A small image deblurring model, trained from scratch.
Model: 0.922M parameters, 48-pixel images, arch dncnn, activation leaky_relu, depths [10], widths [96].
Training: adamw at rate 0.0017, 6700 steps, batches of 128.
Rows from block 4 of a small image deblurring model, named by matrix and row number. Each number is 50 + 12 x the weight over its row's rms, rounded and kept within 0 to 99. All counts start at 0.
After each channel's rows are labels from the 100 images, of 14976, where the channel reaches its highest value: "strongest on" is what is common among them. Only what is clearly more common there than usual is listed. The data: cartoon faces. In brackets: how many of the 100.
# conv: 3x3 conv (model.blocks.4.conv.weight, 96x96x3x3, each kernel summed), inputs 0-95

conv.11:43 44 54 55 56 65 44 60 40 67 62 60 70 58 48 52 45 54 53 76 41 36 17 73 50 97 49 53 56 38 57 60 45 44 47 38 49 51 61 59 53 48 55 54 41 59 30 59 53 51 54 49 51 44 30 66 67 46 56 59 20 68 30 46 53 52 41 55 48 21 51 59 52 42 52 51 63 49 43 52 42 36 51 52 43 42 53 45 52 29 44 79 48 46 45 51
strongest on: purple hair (40); green face (39)

conv.85:28 50 42 56 48 58 76 41 55 45 57 29 58 76 44 50 70 53 64 42 83 56 40 55 43 39 55 61 46 56 58 39 31 63 43 64 60 75 62 45 62 37 49 67 46 48 42 57 64 57 56 54 59 39 40 52 51 59 53 19 42 46 48 72 56 56 66 46 46 36 46 20 58 50 43 60 41 54 48 36 31 36 44 65 56 43 30 42 34 39 52 44 55 56 36 59
strongest on: green face (72); glasses (61)

conv.9:68 45 48 57 43 40 15 45 57 38 72 54 52 47 39 53 47 58 41 30 60 34 32 55 55 71 57 53 44 51 47 49 59 54 52 60 38 49 37 50 59 51 47 54 68 72 37 39 39 44 58 46 60 50 42 59 64 55 58 45 50 52 31 50 50 53 53 62 35 11 67 70 48 26 56 80 58 57 49 46 60 47 61 55 51 69 59 59 53 20 52 70 53 41 54 50
strongest on: blue face (55); yellow hair (48)

conv.59:40 42 58 54 65 48 73 45 46 61 61 49 52 52 27 60 45 30 51 44 70 49 52 46 47 50 56 38 46 48 61 53 45 63 41 51 67 55 29 32 54 29 62 59 36 55 38 80 57 52 63 43 63 63 51 46 39 46 73 33 48 40 71 57 46 35 53 50 36 34 58 61 39 71 42 58 58 42 37 56 43 53 59 23 62 59 35 61 46 34 21 54 43 43 72 51
strongest on: red hair (45); teal face (35)

conv.55:58 35 56 49 50 60 31 65 27 44 35 65 59 65 38 33 36 60 45 56 51 48 58 58 48 50 68 36 42 10 36 58 54 62 47 17 54 56 51 52 48 72 47 48 39 52 74 75 62 56 49 57 33 61 50 63 47 52 54 55 38 49 51 58 67 45 46 45 53 41 63 65 61 29 64 59 53 46 47 64 48 26 65 40 52 59 70 51 55 53 52 36 32 44 52 57
strongest on: looking right (63); glasses (54); surprised (30)

conv.13:50 42 44 62 45 58 64 51 50 59 57 67 53 52 72 57 47 48 34 46 42 56 46 83 37 59 28 60 55 39 54 45 36 63 66 48 66 67 62 30 34 58 63 50 54 40 44 58 38 41 45 45 44 34 41 54 44 56 48 83 50 43 52 39 66 52 32 31 61 47 54 26 68 53 44 65 32 41 52 36 28 40 39 48 63 35 67 41 45 58 63 35 48 44 73 53
strongest on: top hat (29)

conv.57:53 51 35 27 39 61 55 65 47 54 57 49 62 57 49 72 47 56 41 36 55 59 35 55 41 56 38 61 39 48 54 70 57 64 55 41 57 53 64 62 41 52 62 20 50 42 44 59 50 54 47 59 44 51 44 43 65 56 54 48 36 45 49 48 50 74 55 35 51 32 65 45 44 94 51 60 64 34 23 63 39 62 66 33 50 42 41 49 38 23 50 55 40 27 54 42
strongest on: blue hair (44); orange face (35); crown (30)

conv.81:66 49 60 45 63 56 48 19 68 40 44 22 49 47 46 48 63 38 41 54 56 69 55 59 49 54 53 58 54 53 55 67 57 54 50 58 65 55 20 20 57 64 55 53 38 58 46 28 53 50 60 44 66 36 57 51 40 67 53 37 36 43 53 46 54 30 34 74 33 37 49 38 64 64 69 37 57 51 52 44 49 34 44 68 56 57 44 57 23 61 57 41 62 40 51 49
strongest on: long hair (38)

conv.16:68 48 51 53 66 58 40 34 57 41 81 41 53 48 53 37 60 52 56 56 53 48 18 53 69 59 46 47 53 54 62 45 75 39 47 60 36 24 73 61 68 65 44 63 54 59 41 31 20 69 39 44 61 61 57 57 53 57 43 44 47 41 31 28 55 42 30 66 54 48 52 50 47 47 63 32 45 54 65 55 34 52 58 31 37 37 55 51 54 45 47 63 51 52 65 49
strongest on: looking left (71); glasses (47); surprised (37)

conv.84:58 33 59 55 67 23 75 31 64 46 43 45 60 32 39 57 49 57 55 47 39 48 42 60 39 49 33 60 40 26 48 59 45 59 64 59 53 52 49 36 50 60 53 57 35 32 48 69 52 63 42 62 50 35 28 49 23 37 38 47 45 38 48 38 45 64 50 75 66 35 46 40 68 67 46 60 41 59 52 31 33 38 41 48 69 40 60 47 63 55 61 59 41 53 65 37
strongest on: pointed hat (28)

conv.40:52 49 56 45 59 47 46 54 44 60 51 51 43 32 40 47 43 46 44 55 57 42 58 34 59 58 46 28 50 44 56 58 28 47 44 63 62 17 44 66 00 23 56 30 69 58 62 50 43 36 64 42 30 49 52 56 53 52 49 44 38 42 35 65 51 51 59 44 52 46 47 63 39 62 52 65 53 47 40 65 56 53 60 36 43 63 46 39 65 33 73 48 47 59 54 44
strongest on: blue face (34)

conv.21:47 54 58 63 54 44 64 43 34 71 49 43 51 69 39 68 60 33 31 52 62 48 42 58 58 43 37 68 55 46 54 58 46 60 58 47 47 65 71 40 33 56 52 63 39 42 43 47 41 42 53 51 62 52 53 42 51 46 37 56 49 37 54 30 65 47 75 34 45 36 49 46 69 57 43 69 64 42 57 58 35 35 62 00 42 55 62 48 42 34 54 48 42 54 63 67
strongest on: spiky hair (39); yellow hair (31)

conv.62:66 49 94 59 56 53 55 42 60 41 64 44 47 39 52 44 38 58 46 46 49 66 42 60 58 31 62 52 45 39 43 50 57 30 51 37 48 55 36 27 53 77 25 74 53 56 61 58 47 32 45 56 69 41 60 37 57 44 36 63 46 35 62 41 37 69 43 42 26 51 43 39 59 35 44 58 67 53 64 53 57 64 34 60 37 42 39 34 51 53 52 53 39 62 50 46
strongest on: glasses (50)

conv.80:42 43 76 49 61 24 51 55 34 33 58 55 51 57 52 52 40 46 48 44 55 50 54 21 57 52 57 58 47 53 55 56 60 44 46 52 39 60 44 53 27 30 52 64 39 56 32 51 38 52 71 58 51 86 52 36 58 39 36 41 55 31 52 62 58 39 57 43 42 49 53 63 60 39 32 47 57 49 61 58 82 46 54 38 43 47 42 55 34 11 36 52 49 55 43 66
strongest on: beard (48); laughing (43); blue face (33)

conv.51:65 53 52 28 57 56 49 52 64 29 48 52 59 48 38 34 54 53 50 55 36 72 51 65 30 66 56 32 43 58 54 46 62 62 35 38 30 53 65 28 84 53 34 61 57 37 52 50 49 67 45 48 66 47 51 60 40 46 48 56 63 66 56 70 37 42 41 52 66 15 39 64 56 38 53 58 46 36 59 49 62 52 45 39 42 68 60 42 65 54 44 57 47 29 47 32
strongest on: orange face (49); glasses (39)

conv.4:39 52 65 42 42 47 47 54 39 48 50 30 34 53 44 63 48 44 55 41 62 40 40 04 67 40 54 72 51 44 49 65 53 36 67 58 49 67 50 52 79 45 69 53 42 51 50 49 42 66 58 34 53 54 40 42 38 45 64 45 24 38 64 37 43 36 67 44 48 45 54 53 45 29 55 22 69 50 39 54 57 53 58 64 30 64 55 59 49 38 40 48 62 53 57 62
strongest on: green face (52); teal face (37)

conv.78:35 48 51 55 72 51 58 43 37 54 34 47 48 48 73 46 55 34 51 73 33 65 62 47 42 50 50 34 55 43 56 48 27 54 56 46 69 48 48 53 43 39 57 44 54 29 65 50 62 53 54 64 45 52 47 25 42 44 38 59 41 56 63 57 55 52 42 60 50 99 31 41 52 23 41 29 50 67 57 49 52 50 45 60 45 40 48 30 54 67 56 29 58 58 55 47
strongest on: blue face (41); yellow hair (30); blue hair (30)

conv.30:41 44 35 44 34 47 57 50 41 43 54 50 45 64 41 55 54 36 50 35 73 54 41 28 47 57 47 59 56 46 49 58 36 67 46 34 55 53 56 50 00 40 59 39 43 34 47 43 56 39 59 58 51 50 53 30 55 45 35 44 43 38 62 56 72 40 47 55 38 47 44 51 39 40 31 58 46 53 60 58 49 60 52 37 56 47 34 46 51 64 68 44 43 74 64 53
strongest on: yellow hair (46); blue face (45); earrings (43)

conv.28:35 36 47 62 54 52 51 63 54 52 41 52 47 48 51 45 54 64 62 57 44 43 35 61 44 50 49 54 52 13 57 43 46 51 61 31 43 47 68 58 57 56 46 51 52 36 48 99 81 53 43 52 40 49 39 59 30 45 54 47 68 48 43 28 46 64 48 56 58 70 48 66 46 37 58 39 24 51 36 42 54 37 48 61 58 51 53 44 60 49 62 61 49 54 43 51
strongest on: surprised (68); glasses (62)

conv.33:71 38 56 46 50 47 50 00 49 45 74 43 48 48 53 59 35 42 63 43 52 52 59 56 49 23 48 42 49 83 72 58 64 45 44 79 50 51 32 49 56 69 45 40 57 54 51 39 36 44 49 41 48 54 61 42 52 55 42 36 65 50 53 42 53 55 51 42 46 62 39 44 47 59 61 61 54 53 56 59 42 55 48 49 69 50 41 58 55 71 50 52 44 50 38 43
strongest on: looking left (78); glasses (47); surprised (37)

conv.29:45 38 44 64 50 57 45 43 09 47 52 54 48 55 56 36 27 38 60 58 53 37 67 47 48 32 44 66 89 61 40 46 39 31 55 57 52 49 45 63 35 61 41 36 50 37 62 56 50 47 40 42 49 55 53 56 52 71 55 41 39 60 60 59 57 58 44 37 25 45 40 47 56 64 43 58 39 59 50 38 45 44 51 87 58 47 61 51 38 46 56 34 61 36 57 75
strongest on: red hair (66); green face (38)

conv.54:71 66 63 38 51 55 58 35 63 47 41 34 41 43 41 52 57 57 52 48 47 39 81 31 55 22 51 34 44 52 40 81 48 69 71 47 53 56 34 36 24 53 39 59 60 50 57 61 57 55 56 47 62 50 52 25 30 42 39 37 69 35 66 37 54 49 67 43 55 53 53 41 39 25 65 60 48 55 49 49 45 61 47 42 50 64 62 54 38 51 50 34 41 50 48 62
strongest on: green face (62); neutral (37)

conv.41:48 41 55 61 84 59 48 42 56 56 56 47 52 46 49 50 50 35 54 51 44 56 50 61 36 36 48 52 48 60 50 53 57 49 50 55 63 57 56 14 68 59 33 54 46 35 65 35 51 48 54 49 54 51 59 60 26 61 49 55 40 61 48 41 31 53 34 57 61 00 64 59 57 37 49 52 67 48 71 29 45 48 46 49 63 55 60 46 52 67 46 43 60 45 38 42
strongest on: blue hair (27)

conv.2:25 51 47 59 38 57 47 55 41 56 72 78 50 60 41 27 30 39 62 40 53 49 44 73 65 34 49 79 43 56 33 44 57 55 58 67 35 56 36 57 42 42 57 54 36 62 50 48 49 52 66 26 45 64 42 55 39 41 69 80 50 56 38 62 45 42 48 49 48 46 46 50 54 50 38 55 45 69 39 31 54 49 43 29 45 39 32 33 37 50 37 37 50 47 65 61
strongest on: orange face (38)

conv.39:60 50 53 40 39 38 48 42 56 29 39 48 53 47 37 62 43 56 43 56 55 37 62 48 68 62 66 60 47 44 48 51 63 47 56 47 37 55 21 58 56 48 44 70 55 46 50 48 64 47 77 56 58 66 51 39 73 58 33 46 63 39 37 43 25 46 55 52 44 44 61 53 52 72 30 30 44 62 35 39 55 67 62 12 30 37 51 72 62 50 45 41 65 37 44 51
strongest on: orange face (32)

conv.75:56 78 61 45 52 56 47 73 57 62 18 59 48 49 40 62 66 54 11 46 53 38 83 47 41 63 42 44 47 56 38 37 58 54 44 24 42 45 65 41 61 52 57 61 46 40 52 38 80 46 51 60 56 46 58 44 59 42 44 47 41 64 41 41 36 49 48 49 49 54 41 52 37 38 56 43 71 35 66 46 55 43 54 34 30 52 46 36 56 59 48 41 59 41 68 40
strongest on: looking right (81); surprised (54)

conv.74:51 62 38 56 29 50 36 60 58 69 62 49 59 47 63 56 54 64 27 37 46 54 58 45 46 93 40 55 50 42 41 55 53 66 53 31 52 40 66 41 57 58 44 53 71 52 57 44 53 62 36 53 45 56 52 24 26 66 49 43 65 65 34 56 46 50 62 50 59 73 41 61 37 50 58 15 38 47 46 42 39 39 59 50 47 52 65 54 45 37 58 26 57 51 41 55
strongest on: red hair (58); teal face (39)

conv.53:46 44 49 52 52 46 53 53 67 59 54 39 32 52 54 56 58 68 41 00 58 59 76 48 42 51 44 51 49 59 46 41 65 52 56 49 46 47 60 18 63 63 67 55 57 48 58 43 48 59 49 64 42 54 55 37 21 59 50 53 68 53 47 48 41 60 61 46 52 46 61 54 48 52 58 48 23 37 59 40 52 49 50 48 64 64 47 51 47 49 53 14 60 54 52 41
strongest on: yellow hair (48); purple face (38)

conv.25:44 46 44 50 58 45 54 38 54 43 57 31 64 60 42 48 54 35 50 51 49 58 44 39 42 74 51 46 60 50 47 53 34 24 40 49 39 48 60 44 12 38 60 51 50 35 49 40 61 39 49 57 54 55 40 59 44 48 42 73 21 31 47 52 64 47 63 69 54 47 50 49 40 52 25 67 61 64 71 44 60 56 38 81 52 50 26 34 78 61 55 43 45 56 61 53
strongest on: red hair (63); teal face (63)

conv.89:63 31 42 38 48 34 53 44 26 43 46 51 66 43 60 42 36 45 60 44 65 53 37 42 47 29 53 45 41 30 53 29 48 42 08 45 59 10 73 65 51 29 55 51 56 60 46 69 55 45 52 61 47 39 49 48 60 52 47 57 47 28 46 53 59 34 56 36 42 62 49 61 54 67 40 44 24 56 32 61 53 52 50 56 46 35 51 51 54 50 56 63 45 50 51 60
strongest on: yellow hair (34); top hat (30)

conv.87:45 55 53 44 34 51 44 57 45 35 72 58 37 66 39 26 45 42 79 55 58 49 58 27 68 52 85 52 47 54 68 49 38 47 62 51 42 79 39 48 35 41 44 41 44 62 60 59 43 51 60 29 44 49 46 55 52 33 54 55 64 52 50 68 54 55 46 29 38 42 39 61 62 39 49 38 63 46 56 57 67 60 69 78 49 48 45 58 39 35 35 56 68 53 41 52
strongest on: glasses (67); pink face (56); surprised (40)

conv.56:68 85 44 64 48 50 50 46 55 46 63 51 56 52 48 40 48 57 38 52 53 57 72 51 53 54 61 58 46 95 50 44 70 60 40 79 50 47 44 55 60 61 59 47 64 45 60 12 30 42 50 47 52 42 56 52 73 54 60 45 41 61 44 43 50 53 40 60 42 60 52 29 53 47 53 50 78 52 75 51 50 46 44 40 25 39 50 47 47 51 49 39 53 56 38 49
strongest on: looking left (86)

conv.68:40 46 68 24 55 66 40 52 62 29 43 57 49 47 42 28 54 55 41 47 31 57 56 50 45 58 56 42 48 49 52 76 63 43 32 39 33 49 32 57 47 55 35 50 62 49 66 47 49 37 62 67 48 54 28 49 41 37 46 54 38 56 37 49 47 86 48 41 37 50 50 74 15 58 72 30 61 53 58 51 33 44 68 62 62 48 49 62 56 44 44 45 44 44 48 56
strongest on: glasses (80); surprised (47)

conv.92:31 61 59 51 55 33 45 52 59 49 57 48 58 60 28 26 57 58 33 31 47 56 36 37 63 31 33 52 43 38 53 48 46 60 80 69 56 59 58 43 42 31 69 53 54 38 59 55 46 37 40 26 57 49 42 51 50 27 60 70 37 50 57 71 49 44 43 46 46 44 50 37 63 43 25 58 38 42 42 45 59 44 55 45 53 38 70 24 64 42 71 52 37 59 60 63
strongest on: long hair (46); white hair (29)

conv.15:68 53 69 56 24 54 30 55 71 53 46 50 46 44 45 48 59 52 38 66 38 51 59 74 64 27 50 59 51 50 31 44 47 43 62 64 40 53 49 61 72 62 43 52 72 67 34 54 44 59 58 51 59 44 45 49 65 56 73 33 71 54 51 47 36 58 59 35 55 69 31 40 55 42 65 80 32 47 42 48 53 44 50 58 39 59 50 62 42 21 50 52 59 42 38 48
strongest on: teal face (34); face colour: blue (32); red hair (30)

conv.8:18 55 47 46 36 45 50 48 42 76 38 49 48 52 59 74 55 57 46 53 35 49 77 49 43 28 42 61 51 48 43 38 27 68 48 57 53 62 73 38 51 39 45 48 57 46 52 80 56 58 42 72 44 44 48 56 40 48 60 51 55 59 69 49 49 49 69 29 63 42 50 45 38 39 60 72 35 19 20 51 44 46 59 55 50 58 43 54 45 59 61 37 52 44 50 51
strongest on: surprised (41)

conv.73:26 67 47 42 38 49 38 36 54 59 85 52 53 54 38 59 37 38 66 41 46 35 47 45 48 52 36 56 45 88 86 47 46 62 57 79 65 52 54 51 41 29 50 59 69 43 35 18 22 50 44 61 50 61 47 43 61 56 45 40 52 55 41 54 50 52 57 46 53 50 50 42 37 47 45 40 57 38 70 47 54 53 41 55 38 51 50 48 58 40 54 40 44 40 60 48
strongest on: looking left (100)

conv.94:62 20 48 60 47 56 56 19 58 47 60 51 61 53 52 57 53 56 46 51 49 43 42 85 53 64 48 39 61 23 69 42 33 55 33 62 56 32 50 63 54 64 54 35 46 63 48 88 46 42 63 43 52 43 62 63 42 60 53 64 60 44 43 33 55 46 48 32 51 63 39 48 64 55 66 59 32 46 33 41 36 35 56 38 66 55 56 44 45 72 42 56 54 54 51 42
strongest on: surprised (35)

conv.61:23 47 73 54 36 51 45 71 44 38 62 60 59 60 57 24 29 47 56 44 70 27 47 65 44 46 71 68 34 54 36 45 61 63 35 42 62 39 41 47 54 49 64 43 32 55 56 38 43 39 72 39 51 42 46 47 46 59 70 64 58 45 64 46 50 52 56 67 17 45 49 52 54 45 49 50 37 55 47 54 57 50 47 37 41 37 43 34 68 44 22 57 56 64 52 51
strongest on: glasses (51); pink face (33)

conv.19:48 55 56 38 64 45 52 21 50 56 44 61 53 49 42 57 46 24 61 95 27 49 40 56 57 18 51 51 39 58 48 71 29 55 53 72 56 51 40 70 55 35 44 37 55 50 48 57 54 46 56 65 61 58 51 63 61 61 50 49 50 40 81 52 44 48 39 47 61 53 39 40 45 56 61 56 67 47 45 61 68 62 38 36 40 49 48 59 59 48 61 73 50 47 42 44
strongest on: green face (42); purple hair (31)

conv.18:67 39 54 55 62 53 67 83 51 42 13 47 59 35 46 56 49 42 16 55 43 60 51 73 54 67 37 25 52 14 34 67 46 50 46 22 51 52 42 45 67 59 45 53 44 39 44 73 74 40 60 42 51 33 54 61 45 66 42 58 65 49 44 52 50 56 55 45 43 42 53 47 61 45 49 47 47 48 49 50 31 57 41 50 52 45 47 53 47 56 51 36 52 53 55 52
strongest on: looking right (92); glasses (57)

conv.23:61 52 40 44 61 37 62 44 65 57 71 25 44 42 56 49 56 61 39 50 64 67 25 58 51 87 21 43 51 45 67 64 52 44 52 42 26 55 52 43 48 56 84 64 63 52 61 35 46 56 62 69 71 44 38 46 50 65 47 48 26 58 45 48 54 55 36 55 63 52 48 36 62 60 59 37 40 56 49 48 47 70 30 54 64 55 55 35 46 46 54 52 53 53 47 39
strongest on: surprised (50); glasses (49)

conv.43:43 53 59 51 51 30 62 42 34 31 37 66 41 54 53 49 38 66 59 47 41 57 64 45 50 51 55 68 54 38 52 59 49 61 36 44 36 70 47 56 49 67 62 60 47 63 33 37 49 30 59 37 40 40 49 72 53 32 25 62 45 74 53 30 66 55 58 49 46 47 56 45 42 45 45 48 46 63 59 66 16 48 61 21 72 52 37 53 32 51 54 44 47 55 34 68
strongest on: glasses (80); surprised (59)

conv.22:32 41 53 66 41 66 61 52 57 57 61 46 49 41 51 35 31 32 49 31 60 62 68 78 60 34 55 53 46 45 31 25 46 36 55 55 52 46 38 57 36 59 58 33 51 57 37 55 36 51 40 57 48 45 54 58 47 45 47 58 67 36 60 46 66 40 34 52 62 47 67 56 57 52 55 68 23 58 60 47 53 60 28 40 61 31 73 25 44 43 55 38 64 50 47 22
strongest on: teal face (41); glasses (41); red hair (31)

conv.42:26 62 40 56 39 53 39 77 72 36 23 57 40 51 42 38 67 50 16 59 40 56 78 61 59 39 64 43 55 46 21 37 46 50 32 42 45 37 61 51 59 38 29 68 59 45 49 57 65 61 43 65 50 55 51 74 60 60 50 65 37 35 55 53 55 47 57 64 44 44 60 49 59 49 49 60 54 37 57 55 61 35 39 52 38 61 55 60 56 47 48 33 50 40 50 57
strongest on: glasses (55); surprised (50)

conv.10:45 63 45 58 42 46 53 60 48 55 42 40 68 60 37 41 66 54 42 62 37 35 77 38 61 46 44 48 53 50 27 47 35 50 48 39 69 51 45 54 38 35 53 37 41 57 44 69 86 50 30 34 48 68 39 40 86 42 43 39 34 48 57 62 44 49 53 51 61 50 34 49 50 39 39 46 77 40 49 50 62 44 49 54 22 66 44 37 49 28 52 60 59 59 53 47
strongest on: looking right (84)

conv.58:38 27 51 50 74 48 58 34 54 44 80 42 38 42 30 50 40 44 66 41 44 44 45 48 44 46 52 58 46 40 96 46 52 44 59 55 53 34 52 41 51 57 63 56 59 24 57 81 57 56 59 37 55 60 55 39 26 41 49 45 59 59 58 52 31 53 40 54 43 58 53 84 35 61 42 44 36 51 55 46 50 53 55 25 51 59 49 42 57 41 42 47 56 49 52 42
strongest on: surprised (47)

conv.52:32 51 61 38 37 50 54 58 50 42 47 39 65 41 52 76 45 51 57 36 60 37 47 00 67 43 55 79 46 63 47 62 61 45 57 54 48 75 42 43 55 39 53 69 34 52 73 48 54 67 49 57 57 62 30 43 44 42 56 44 56 41 57 76 51 44 47 74 50 42 49 51 45 48 31 44 51 51 42 47 58 58 50 46 42 54 30 57 53 28 54 35 41 55 55 57
strongest on: surprised (36)

conv.48:69 51 56 47 63 53 38 58 39 32 60 60 53 55 52 30 43 59 58 56 48 45 54 79 46 32 59 61 41 32 45 38 56 57 68 42 39 55 50 51 43 51 49 50 59 27 39 39 35 47 20 60 45 60 58 50 40 31 59 52 71 46 57 45 53 64 38 82 54 49 45 40 64 51 24 25 42 44 48 45 51 39 65 47 36 53 84 55 50 31 57 46 31 43 59 45
strongest on: purple face (40)